{
  "image_size": 32,
  "text_encoder_norm": "layernorm",
  "adamw_weight_decay_other_params": 0.01
}
Rows from block 7 of the image encoder of a small contrastive image-text model, named by matrix and row number. Each number is 500 + 40 x the weight over its row's rms, rounded and kept within 0 to 999. All counts start at 0. Numbers have three digits each. After the name is the row's rms in percent of the matrix's.
After each channel's rows are labels from the 100 images, of 14848, where the channel reaches its highest value: "top examples" is what is common among them; "colour at peak" is the nearest of a few named colours to the mean colour under the peak. Only what is clearly more common there than usual is listed. The data: cartoon faces. In brackets: how many of the 100, against the usual share in percent.
# r30: branch 2 reduce pointwise conv (encoder.blocks.7.r3.0.weight, 96x384x1x1, standardized in use), inputs 231-307

r30.39 103:493535468498509480504550459472493519498448560480560558428459477494555478490517482452547433485491511487512542503518479494431602478459412511520535552517434449476511526477535450508440471540471566510523535510507495539514476523541486462
top examples: a mohawk (40 vs 8.6); sad (39 vs 12.9); white hair (30 vs 6.2)
colour at peak: grey (77 vs 47.7)

r30.89 105:457520521485490454507570498440469485443495458418515490462450468511493572544574512489522516524510468504463556444483510436515513492555545472553420504560567533510490437489473475475555467490519548475500521472513468524483480481505480530
top examples: white hair (57 vs 6.2); grey face (40 vs 14.3); a mohawk (29 vs 8.6)
colour at peak: grey (77 vs 47.7)

r30.72 102:487518490514486539459509534473508446501570461441511493478496481592506513517514509477542452464527522489481487449540500484443456456529475478517520489525556481548484490577487481508511470476501506500502490506532507496483548529472487513
top examples: black hair (55 vs 6.2); short hair (47 vs 14.1); long hair (44 vs 14.3)
colour at peak: brown (44 vs 21)

r30.24 100:534576539518521469486496475482490524479436485501491473439497531460570489468498487506524549465454474487450471447470561552498485560495514450552495430527487548506527464470568515463425502552489528446501499501480511490526499475468495506
top examples: hat: no hat (96 vs 60); white hair (91 vs 6.2); curly hair (43 vs 14.7)
colour at peak: pink (57 vs 11.3); white (29 vs 2.3)

r30.20 098:516450502436524506484520516518511467537434509499399554535492526564458496441519585583548496509514470516445517515454496497488479468538551588461463466434523516516468470481546482517511480523488485500528482517476513514507472507443572516
top examples: glasses (92 vs 16.5)
colour at peak: grey (74 vs 47.7)

r30.29 098:417497437485567488566530521468533537451466511458449500443515502528488539585475548485565547466539419535477507492483522473429428456436510447522504488553534422484531468455510492492527525468544440483413513501453489485503548546541503490
top examples: angry (75 vs 12.9); orange face (32 vs 14)
colour at peak: orange (25 vs 1.9)

r30.56 107:595517535512570494527510520552506490477498481469542489545522515477471509534576483557489485525507494477474501515522551501509488470491470484498529487504543488500501483583496510512520514491521443503469554472498516497486508515543488537
top examples: white hair (56 vs 6.2); sad (51 vs 12.9)
colour at peak: pink (39 vs 11.3)

r30.22 103:500565552529512546460473540540531467485517532465459549550515521486489530482553521538473481523511526532509534565522524507454419469444421538461465500527526506531509593529441544482558516538585488554444547527559499525534463461453538519
top examples: white hair (46 vs 6.2); pink hair (41 vs 6.5); surprised (32 vs 12.6)
colour at peak: pink (30 vs 11.3)